{"model": "self-supervised image encoder", "color_jitter": 0.6, "method": "simclr", "temperature": 0.2, "lr": 0.0027, "merge_dims": false, "cautious_weight_decay": true, "lr_schedule": "wsd", "decay_fraction": 0.4, "warmup_steps": 380, "weight_decay": 0.07, "adamw_weight_decay_other_params": 0.01}
Rows from block 12 of a small self-supervised image encoder, named by matrix and row number. Each number is 500 + 40 x the weight over its row's rms, rounded and kept within 0 to 999. All counts start at 0. Numbers have three digits each.
Before each channel's rows are labels from the 100 images, of 14848, where the channel reaches its highest value: "strongest on" is what is common among them; "peak on" is the class under the peak. Only what is clearly more common there than usual is listed. The data: small renderings of single solids in any pose.
# pw: pointwise conv (model.blocks.12.pw.weight, 192x192x1x1), inputs 0-191

strongest on: capsule
peak on: solid
pw.67:439483461453534515546529514427480543454528489473569514472476581514478597541454578513518483489527549503509541563489492497465455461428526506489482461510526486533523448499481550487457493517501502494484561466488526520514491452436413493452487457528551574457406531471445536527434532551489477489499514468541460505483574560557490480533501514520499501436480455526491466518529464524518478494482481452470563483433500497565496508458490464548468591481508431493533556492491455468466434510477571496507504472484428493561469456438477528460543468520485449421476548564447502522485393476569604513

strongest on: metallic; sphere
peak on: solid
pw.95:487495500554524525505514533483513501483479459528499584504489561491535498477548462546506447488449514431451505443475511492452495543518457524524494523534594510474480488502499463570525543523557447531438503469508502476496549506457574467528472461490485533450523533494531521552581560599490455532542495533475457445533444528551457562493453501493531521487483423598516441502539512663541531455466502497445526509554409540449518521518483514540526430495493512457525554511515505586555479566548530520430578462546493503441486500469485537537518479481509498503528548549474520582491535554506540493

strongest on: striped
peak on: solid
pw.171:420447426521504532516501497414451464465502515501574435539531602519544507441501498496517491490513461496458582503499502510529541364504542482487523493514594460512547499475514455493450464459480493471520488575518506459477488491452493445436489469502467468442533445473479495521468414573562511507513523472459564471415525453439497462495547494508433476470562488491518410496476480512596410426482500524520543432468466541470500479539514529526501481518482550500512486543481557487513480518513553528515510481480533476509463458428471479466481541603468497456519470455501535496549443534490569490

strongest on: matte
peak on: solid
pw.119:434532524518495486501504427420502420458518491473491552473487551515522507511393559547485508570536454475540450477513505544479390545513501489437458473482553600530485565550508509452499516549515525505456425468525458497534513581520448486542508511495526461537503494517484469528510512531490485521519455500496402520427604477486531546504474493440511478477464474516466565488484436537531524443493456515455510513562565523575498516506450429445508564519468531561459488494480496521495468493499528596505545551455481543522531561557471426536455463524533489587532482473480573510511482554519510516

strongest on: matte
peak on: solid
pw.94:438494446514538479550488556492490400530436463507504564433513477562520490508445571398509516440497474462524532493482512409530472501528584489448558521532461568586507510489465473527480517465502447459564505414526498528479535490518469529591516485496544457548440507523526511507493497551491490551502487527458435503443560459573536487453545486431449467461463538473487522543467493506558495539581503562486488513480482538500498542533508514470477551471470511502462390487528562454508430564547594515559492463515556524521484514446468450484503516489465475511457563437547497515490495519471535499

strongest on: spring
peak on: solid
pw.109:474480514501492495464465473496489489494497587459504504546470559459472462504508446497497466520489545507485495549522450496460533535551430501536500484529531525514509460460487536469401539495615587516489480436512532419491531505544562459545438533517421548547572535471554541446546442458479551445472543475516506497468525467517569459569577489459522543485543425409468498526469470517518411540530471517529531574410496502448509508503492518524542447494538506494436451472553531572491464506437500497509479520528521484559445458526468565500488485554502541470454550452499492503561475482537501415

strongest on: metallic; sphere
peak on: solid
pw.176:533514528511490587365492404500492453461510528442526511469509507472421535569548528434492486479511475531455514483537515474493509544468471519481468468519544500495491492515518436443504539448435559456483474456552457481409536505494512458441474511497444513508496514483477541475528497489500494544507461462433477527442499548434476485488541624527525399506495522535528550529505520514502513409523409563488564455483520493547519507511506515539489461495521492480501461486448440479483511519491382417520527496459463491479453426525472484571463530547467454445547503495488469492567543471572538531

strongest on: yellow; orange
peak on: solid
pw.118:472468484460481499506480500517491512470503483556472547521452474498545507496484528532489484459474518515523533535610511466733504489507526566495474499529531485489477521464428540494504520550475512533487507499479480501560508453487488491534482469469523501531520477430453610504473545493560448546509503493483528485441500503448482458379520508512454449508513484534417512528484444505492493442509491504507525452505505457499471476369489513386507528505522491449566520557419533500460529495471486501461470548506490522495447533436490506538534517492484530489499520497541461475613577511482524513

strongest on: plain
peak on: solid
pw.168:452459412517503508465489536506488541538471528555532495490521416434518584509457596525430529532503495469512482516498520521515522502482516481537519512568543458475439505482578522549487430475513422494478511461373504511533539498474413494573467492569464499428442519446485475511508494479486507465478535471468505458471549509530495502505517519499443478467470480494523505565540438654583485474477567451453511576504501499504464545493498563522460534541517504576397447497492458429518500431507502496470476502479533503463561455572505532497466486543481475469496463474504503539471519532475556481

strongest on: plain; black; disc
peak on: solid
pw.174:442498412483524528471593485491522554554515490503550497535465535529518580475468598470433518505471466529461498525507528534467489589510461487526531507436516524525539476499481537460552518512494508483476430488552497491489504489500573484513529488549514536516530486468414574500549502542576529436535543443476508500527491456467460595488509469462471557534433544509506414454457428495553460543515505551414570506470484539515520505465424484530502471503503474524544498522478626603494468529520496457493463504521450467452535454522512545552493497530554477516498485444492477527555574545516567462

strongest on: red
peak on: solid
pw.42:527445438455486547449510563534517423466532580486555502496496523477486554477435520433569542518566476503490520470511498522509523520469492572536437536593596462558492523531402527532485529547472515523438506570451509482461438422469416461490544438491504516478491516528497535516526483519475445489508469474496551499497470527528459534507479445451483465502478571504500519655477515523505480371548479512492474503528537520559508516529520551561500468514484502466511523502565465522517467563550495463497478493498472520458513491567536485468485536507538525615514474499423528489462504534469488493

strongest on: bumpy ball
peak on: solid
pw.62:452478435493507561503538520449468505509496474566472526515456509568529475454548443424571500461438489532445548573531560496495534510512459518515496483507523497440479517542461413494490561455477544443506457451423473472441467578532451510547431503519502465484552523519457497444547536536482529514461528469511440507474543494535497488491511448476462556518521560520477496559470477483581497479517465463498589583495462539442435492435477511556557482548584515454535442491477440499459488517529509482485517500510523554519446480569500435505477440516472505511467557419468567485484570498595494541

strongest on: sphere
peak on: solid
pw.131:532494493500433463512516444545530469510439469503512515464403520505487481538485507467545510505501485468500549473443543442501507540458519476554558501481528524445493484441447502459502485522480476583505534451488529498543593475589433488549510477467500520487489515471527576496475448521495490479495495573532570482371525514512494586473471466520540469487477524481455476501540484476557493480539548569486525521444552564491552466540504461589487568549535522550473569435469500528406560483498565482529460459508541544479483525504499529493461435495444529542521487448365453507481508519418485521

strongest on: jack
peak on: solid
pw.156:503549483473541466504500457356542533548500529544506451511539571475545520515506535485541508591507522515491513540483515571513445529463553514457476499501568468578533494469399497493468531504507487491491489520458545496448468489464449520470468489463473509540532519544501550512505405480460489491512449568588467509467514560550503476438536500543448505507522473481512497568406450474448424463506495470413504534528461492505482475490408485463467479546539463482516445489502458561488473495511517498450482401403489505522462471543516536513495480538530537429510563494466477555414485514472489587

strongest on: jack
peak on: solid
pw.49:540536358484486482432535455426447497460514507521506496524456504466492566487446495522486528566512529486474539560486545471470453500561550432538473464556588499442496475528502477507470530481484444451514518477460459530508483498530456466459466455507473623446440479509508585475550498498455519460462475498591466497481528473506531494504565474513389493544456497535536443503472481571496477432554499462470621554430501464503477484454539529502506420526492534463499484556467479499526454542490494468507511517481530489478468493517513542529493516535559498541500485483481534617532507505543554546

strongest on: sphere; torus
peak on: solid
pw.8:525526387536503464482484513511452504482529468599588506491488441577497447566467465516517517454486590495511540460516485451496428449514415521485494504469542511439553468523540554492519522534472488563517517500497445534481521468556496475480412471478442543526455499528561517443479493415562428460509502435503562508432517536497448566515478477527495594534516531539527518489439524481467466504507498541496556510398539491516552581511523477528493466421489501452510471484454471494454557459492585487503492492510450507493476504514507477493520529555482551566501509542430465468560485499440567498

strongest on: spring
peak on: solid
pw.30:486513488419475581491461599489529452507486460457561641483415508443458497532498550483517510544492517463475577517525484513550486516545567512528528536460536524566499517461445512477551583466520450490479485491504487543466422481458488466477483490467482433511521419475516564498476459458569488531418411493511455575451559518520521514512464470446581466499545539483485511453501552571544466559497535453509478495464449489562449499510484512486470571443527431496525465480495506466538459526544472484456472509511486504499497483466523535507498511523557489496458432473464533515556579577464494513

strongest on: metallic; sphere
peak on: solid
pw.188:496506469537509469464528471478460486490579476458425480468465559532503447459551487488533452525457514523437486517505494560474443599509515469457543530453539471529501473495447495464496505442519456486480492405496493491497502558472522463510523513531578500439506466546502519457521490469532543523476574531449458503551559450527515499507503495488512545562486510522478519520434486508564528439539508509445639577526478485482516572500471516542529540541557608524420520529480467406567505539515453517456513557540526445446475530509591497506510524437542513500573483533499514571564512532508568468

strongest on: white
peak on: solid
pw.5:454506468451522585512477498465448476501535460408527475543485483476470548516467523498468509525476489444560476516480536511505460472500521481492489534497605491544547473454501497511479510523506417508472511441443508454489518523447506532601427501444497443458510469508576441526458458430440522536536473511528514628444570420503536491517503491476494421533520472436558510534471506530478414455457581458461577591465481430523557499469535558438499517464509504478439506497495505415501535508529542540469486551466502529525493478519468504526489549507525534443560550437481526483494511522524504559

strongest on: bowl
peak on: solid
pw.19:527511508486511507519501528477479532488410536531488500456431479592465580548541488438505474562492514529502457566530490442489456459501434564456508520507505486548493490489469475556476499496542479494520554401540525496434520512509477498523449581520472509532529508445413512494453412507455455552481585513522418572495518499490532593473497532492510515439444494498556539424431461486571491504508554521528479474480439520470528508480428484527485532477526440529484423522493495507417426477493538513489470506544565464526409488511474470479472512459493459494480534542445495501395510552506433539

strongest on: white; bumpy ball
peak on: solid
pw.114:547499449537493535551552484447464532523506481507535522506454396539531569456560546541471530403498573516475533523559467459536562467474448531535553563511530497520495508550517511533556479508440514595512488478493494482519467496426526492518555508515549497471451439486523537443476532566486499490453482481511414432503580503472471476560580542538539412499451455481559420467565536484484452525513446523514498523480476544508520481487487550533519507500462515438559509499470493464489457489516455516489535551441468522533476592577487538508568497474489518482422460489477449496474493463607477528

strongest on: black
peak on: solid
pw.12:525533520524546522537525508520510553516498421527542489488482529526557483523483489564563393510588547478511558454501521471497503472556537532439513427480525464539473507431493448520522516453412468458557543558500494473487492509503426487549540453508499422479535526502465503514527486525485516514511470481486545464439547512483433569502468512542440472519530463450481549439480457466462462505507471436455482419553577357470468438538493470466472419515495515503529483523491509564450535408582556550523478472413539493502475509477453540480432514494482466488486523526481494518492466561464532482

strongest on: plain; sphere
peak on: solid
pw.152:504495497491500623562499535521510470521514435488502506402476548512475536540533521493587542468463501505503495544492455507509467475508392530525527442485526487514499472550459525419548467513462408487563508462518515490443579492494476502588495500479639537510454642463477566515540552470525526481539522488499454476461515534489483465520534484517535470520509565478441509549497493459534473457492525487433557516510463581453485503471502462486518576570475502602522573479509457487439425496427466473503505548502492477487512538532472477526516555461495506512438468529515518502467492505491485515

strongest on: metallic; sphere
peak on: solid
pw.7:456467448583511432468499472510478547434479508524470529490445566498523528450503524536475521484494534482559516516478456491522490501593491518411482512497484522465539558494485477443490472517481539449538507437542631502501442535529497467518443447505530497497437496453495475514468484493445519540472553464486579466441509532483607476514469467500508472513452438526509572559518459570561514496499492510482505462480546498424423529523488568497451467519505503462523487493456490459499461422498508390547467478440474524473508492512499537466558525507478592485478538495556461477488500658483486519

strongest on: light from: behind the camera; white
peak on: solid
pw.144:546469525440422527551528516537483477448538513461505511448540461468539538463483517480439514506451518455494581498502499561486469530425500523577504473455534563511520497528442506473458486504482455539531461360560448475508492472477456487491510471496503509539463439479489483462496492403539552561501506646505410515471535504580617480536483487486525495466475450504470532511475532530551452486555484459502487496534494531484437467468451550498483565514483476527482540450507462428456462492428436416507498531472475495520508528458432475487477492484525505488472537555525452454517532517585490519

strongest on: bumpy ball
peak on: solid
pw.180:504528452501481488523502584495540480477544498508497568461417475509474489513400533482548577531514526511500535522496444463529509491441501455478536526520487481478538473498526460502489500539449535541512471440558554482502381524577478522447454480537421506478474472476462498500520513471502469460523489579488504478494487545486447480548518448473540458451445512461498535485493532487524490499483482567466519536504460501464568566502502524554464490497526458485518468503500499497485451532508468548485443554450501574636539539508453534430616475494447554605473405492452482519459608501547471513

strongest on: spring
peak on: solid
pw.106:435536518510511535573556568426485497516454497421547509456523497495527452463433461545574516489478563496475510456516461455524448562502501521508470525539492525547467578532530456510515515498524451533459478486479526427459541567441508467550498444477531477455525464524450448513512533534528475442485475509453496507447578538564481561501545524449485501544535530536514544473463509482550439480546497525486496483487526462509459510464501460462412496485496544494554445470511489474458499446564532458512428576444518552577515593510525554542436427558505483471450609477497571533508494546509457542

strongest on: yellow
peak on: solid
pw.189:476507454510433511511520465514554522492508478517399511488483574471465453568355539497478497529509480514498526460484559556527427429568492481472525486488608552441491483442508522531515500582501542645511476518518503455542547476487483506536553508457516449509431510535514573495475462453451493531537540502534514476434496501529500497513522483480526450566558454533456485549491451542486484530502510512449468442495480523493500568451427498514429447444540553530522491494474513459462503524536570520473550560439512470507527533444508534506473546473498481530493517515429603514510462499535485490

strongest on: black
peak on: solid
pw.6:569554470469519483466438539493508541510552469502450493426471565496537452458475398479478460483469518546500508511531562511474496447473493454504585537463490487498550504424466471525488537490419484491515550455459488502489494511541408489510502534515538573556551564445535496473494467585555413472553535467501484488463489534440533506481585509516525519529488473511515479540537491518563482529467493528487411504515482498506455589462563560516534519514544410551525527440436625562505550464427485462477470509558472535480553503513491473463455547492530456456481502512529543497543490450521459518

strongest on: black
peak on: solid
pw.15:543531475522496497595540500448478533432471432476574486427485571529547511532454536462556514479509603426508489509486493466488502457586511495455534471519560493592501498470461541486522473487520467521467474458433510502531539450514503500514523471506575464520487476556522432538517535494481490491608464511599439541491525461476471528490498406489508530541549518485511483502509480470494452498491558500508524554474532568495470571537488444446447510536513462575500444575478472492463446477513485504445518499451534528504480484501529495557469477520474592510473504509523483613481521507483626457

strongest on: dodecahedron
peak on: solid
pw.53:508588494486500517441523480423488503500509622447453466474522515465471589486596508501539488470465475583512519500530545460500504498477578485510514463458567545443485548497487532438504488467485463489510505531503533504456442561440509440467608527542466565481550469464490477471572485550473464488456564530435512453470504469491480498501460452478537521463550487542533485504505482521504411463512448553551468581495474462484487499471516498522519523524487455450449470488446521494658462520579450516475477526463552542475571507492498492469505555555500492488475522577471476496508541467457472504

strongest on: spring
peak on: solid
pw.140:537482406501514546545494578401452532505481508527514436508449444448474539481448492534560519538488554520500471561476413523531523438496499498515481496560496458543500526502505473554540525495458508534520450456447479522507543530476438476629554535462515462528476476495476560562461527526438457504515471447519514505556500593536470500547516507494465492490486514522498480544463472557533518450578473519443553495408513533561480459503497520528507550515494479465515480506577492556511469449519458453518456531446456533579458457479477509489516456576444542516493540502369449480503480480435535480

strongest on: light from: behind the camera; metallic; sphere
peak on: solid
pw.155:483507431532565495536481519458478512471462525493528498442464468477476396492440523494470520494512500496503610470538532531494540563475468502503491463457506473473492516514563546450447501499538469463554631486413493472551530453421494530497467517509423572487546526515564512531461449533508479479467557468490486392499548504498534464507584451513496463522544538564511586517527542429537422538559496507511520562534519527572544498487471536499509460472475477492549492459496529502522460486480456489502515512442516592491556485533484470514498491554442447579477506458469442586477549488454471502

strongest on: dodecahedron
peak on: solid
pw.70:509462448474534516540536496498444470501519442542497549542436542478545489506442538465549489521471537495495520467512553486462489490435589505473529484441500469508508504445523555501498477514459499572454446504459474485527470370491428444544502463518476487499542512422475472477518547508461441558510471520531485414458515515524508449521553463488497534465484595516525526536488492472489525471497469414459471464538419420490418486528477549559583494558461507479543510467452464484510424523480509428507506588437449513546480511475519533495555478492497492586558473503473394448465544521481508556

strongest on: bumpy ball; white
peak on: solid
pw.22:542478429452536488431480546537484556509596449553505491505479460505557461509402507508586457515470491537376536494502483515542535493482540553528482468473565414533568539547497368492506532500501434508512495481453471464507504562461526505535413427513469498446494524462510572460499506500568463506525536544447467523517571445490497479487548483527525475521475484471439502502517489588528500527579506500524535524540475496588480509525479529552467465554488492514536463519530491489404485528514452510499530523471502497520503462498479522519548459514542490511443487470534555569496442529603535521

strongest on: sphere
peak on: solid
pw.91:508537432413492431511517488505408542504505502497433472495563532475509526456548474519469493481493559605460546547553529436503466517484475535503498577567483524609534519477442516537524471555485399530482577464488478510531580452569533487463390496533512559579492508452544481487559445469576493495493505490485532480455509493517460509519416516524514536530480487524519566466519493503506509570460515448496550540482553486459508484506566479546523463472548488475469508520473533493583490446491497500514519436497495536493523489535468476501515537495418498540506509504472549470509499545397598515

strongest on: spring
peak on: solid
pw.20:486463532494527561496452521484537501550413435504491498487533530478507464532500496541471488490473572473456490499518403563519537467534450602515552465527549526532524532504434517531499494509520474580528522504490519545434494579457491516477509494509496421449519439546488533473504430517469418458536473563435559529432539453486436517569505499526577499561564496539532531475429485539511474461566477440445491478536492491501490529490484505443537502515554498500489540484477563481515457572501446483512486531440481518503565557472485520430505523542502486407512453593584538486456439568474518486

strongest on: blue
peak on: solid
pw.35:485408489491575511475473534517513469540452465474508487441475512508505520529454588454537468472466460514533518552652453566400526534566541484486516508469524534421539421548492456525436551525534487574526505450478496516504442502518475489564520542473522537464469514564520437542561441467509513489523544484490516450464501505490534500509527463510501404464455532469528507494436434508565453503571466485499490455496446541500476543450524522562442559481418453499514429585438454451454460435541482494503488510481487474545545506475454476467523454526463525487457506530475533509503520508474508515

strongest on: metallic; sphere
peak on: solid
pw.137:493517492484492558458495429513473456472477485484494438456480589453577466475628501514523528515456487530462450502520515492522554563537562534572535481480533528546471542524475439560444447480508540543561504506466423459519503487513473480548517485503463463549501494499500549499410486522508499456514490473497520469444483528557462501516515510469493484558428473564551561506496535627514456511524478518526504507582502453508519507488545509462524445533556573544530490526491560545469522485515505493518515493491545518466488564553559462477427522490561475591473519487500645567511512537529436495

strongest on: metallic; dodecahedron
peak on: solid
pw.87:556511491501521502552515533427479542505494552527500514404545542555513484532467534473478517460539442569503523444526494510529454439507498494542517492538535473511478462462503381489497374542558506526522492478477500445521473515555430439569520508497486438534514532500519486524517448480438489475498547510490478443470601519484562480530531516525563435476476468504462566509526542488523511497522472439502484450485474602586592499478416458505478537436531489499511527454496498537510510439454504451477520517501487507503438473524531500554442401465507490566501591504508454577469520567522503528

strongest on: striped
peak on: solid
pw.51:450497490477513453525467493503505534507456511529508542494487549490505440513517500363535508465506523512499529561510470470523546450488513450436481549520457486517552493551570498465497462517511507505556550512513548492435479531540412495539494524490508490453530418438467468502423487501537514483449499432465469462491532542510489509570591473424529484483513526484456502545536463492493466603558454531540488496439514450498424468508522523549512562558520500464431443474610463498504532456524461494543476522523509485572514461493605441440428508497485540543445564457479505510415517521501503585

strongest on: matte; egg
peak on: solid
pw.78:436482504467459529533476455432529491491531470511491478507466572511564473464462560546546514513532491453480492448465485592521505520598439590438458554459505536448537481529466465436437543514460466590479496471515520507496504481452527476516576549428485438457507491485541556530454541534441489449461567507501483501496517464477551518578438494502468489486468468497512505499460492461483471437568491450454579466559480439539444516463514541475472486550474504504468500499449483503488449472501535470562417541362509532481525479577476473477492502521477479439561485494506513528550535530507522581

strongest on: spring; bumpy ball
peak on: solid
pw.136:512495459476473559450539450564565476468515500481510447576477494473492510504512486518539533502526520516490511523533479427500469529519462536499540489530561537464480442525541407502507550461439486498481505573458535504489488477538588555566522499497505496482597444477459487475483546467407483473495522511473464588574528472509506411503507480495530491474560483494540546509496480525518472475530500530480489560625494557468428512488505650447532492485526487514395479521480554464503464566492458493468500515467540509493477510518516483467503625542505444439511457562501469555550533521492492548

strongest on: pink; purple
peak on: solid
pw.54:486436446470563504470518515498464468476551501575473570470474535528547511489511490521494475506509486486460538494578479464440491442499501550473428600563585525553489475592469493532496503481474501500546494516466504541484511468498484479511528472473474462476515512532470439526443462545489484504519502576527527452439492483515472517725519528504495391499505465449524520485469422624474464491550507461476480534516514493499512482408462483416472500480454509503480522505486546552458483515519502512483464523447571507467502479446467492558541491524525541449523499510484479506471471543523485552

strongest on: yellow
peak on: solid
pw.18:462459429502443442475431461510446441468456500521542553509513514476507458497507507463459446449486459455543530522483467477622485502523524460475491536448552459513438473491474470501548507538492454536505464465464487469544560473510425488560537549544507526488432434504517518535470494491515472503464492458459396456419453564547493478513507477468458480521439422562538573540506504570454443496545465443534551569464545507546503491492504522573499566519521549495504526488494543559445496533556453510507507480473471459571494468536535488541493486495474529509475559621455464537518450494586517505

strongest on: glossy; light from: behind the camera; sphere
peak on: solid
pw.61:458542483503504516574543557551471563486514456548550478533491443464521449440446476516513492621552556477511523473475564452485445553578560490496496579490556488532484524542515493513466559484499487466568580519462497508442488499477481436457517565476484497499426476524498532488483556505512467496517461490497618527503466514520563540481561521559435504484517490459535480498405508446481459464508514490500576545489539497545461517479513513536536457485534545451533592524452455546520554463481565535513522447480543534386539536496494468546523542527520532497483470517515495495485485530520452605

strongest on: dotted
peak on: solid
pw.100:497544542493471546429514478572541524425568471527554459460583465487549517481422464520488543472481475508502523546509475506507505381444521465512485492485543574448540504442511504476485448502466461543507485512489533549579497499441506481560478566504515444486579537483495566461409512470518501450499499518460442427529534466479468457522525496509503458555486459533494609464451481396473454475486540440475457554517495517504478512542458532567510506531483527519516485500406482474491454435513403482491530514452534480578497441511481490534441476431419474519521508443503539492482459509508529473

strongest on: metallic; sphere
peak on: solid
pw.184:440471348533521563564512509409423415514500524560506511566453508518490524513516522468480472523530516499474554539475497507431506504481497426462481531484568515552404519493449463490371535537501558535544519491520453518548533543459490492474479518458511496526510483429450466456480523527555501529459557518470393459508491507570524496488485523530496462496446463482471509499472516517443468405480433496500507526438494525506448498461455492560454440489542481478527500490495467495471469555467509496451462536468492570496494456538459470514461509502510524493552573376525516514484523501526447517

strongest on: yellow
peak on: solid
pw.177:542403418457509533567538496484485459502508545597464548509469499526522475520525555468499510498515511571461602523460539488578504593436470519535472457525435440480507512483479490561546567507468489470475546490509511568474493544478487506406488482510451415396435483448480530512489469443477491512476551488493568531482508532493481444488544491531487458525476476493491435496455524444509570537526514495445500528399547465547473557498523446493482498493472441494488497486516494442490533384519516484520506504549492522568508505479451386531476535473458538532507495510480448446486516536457493547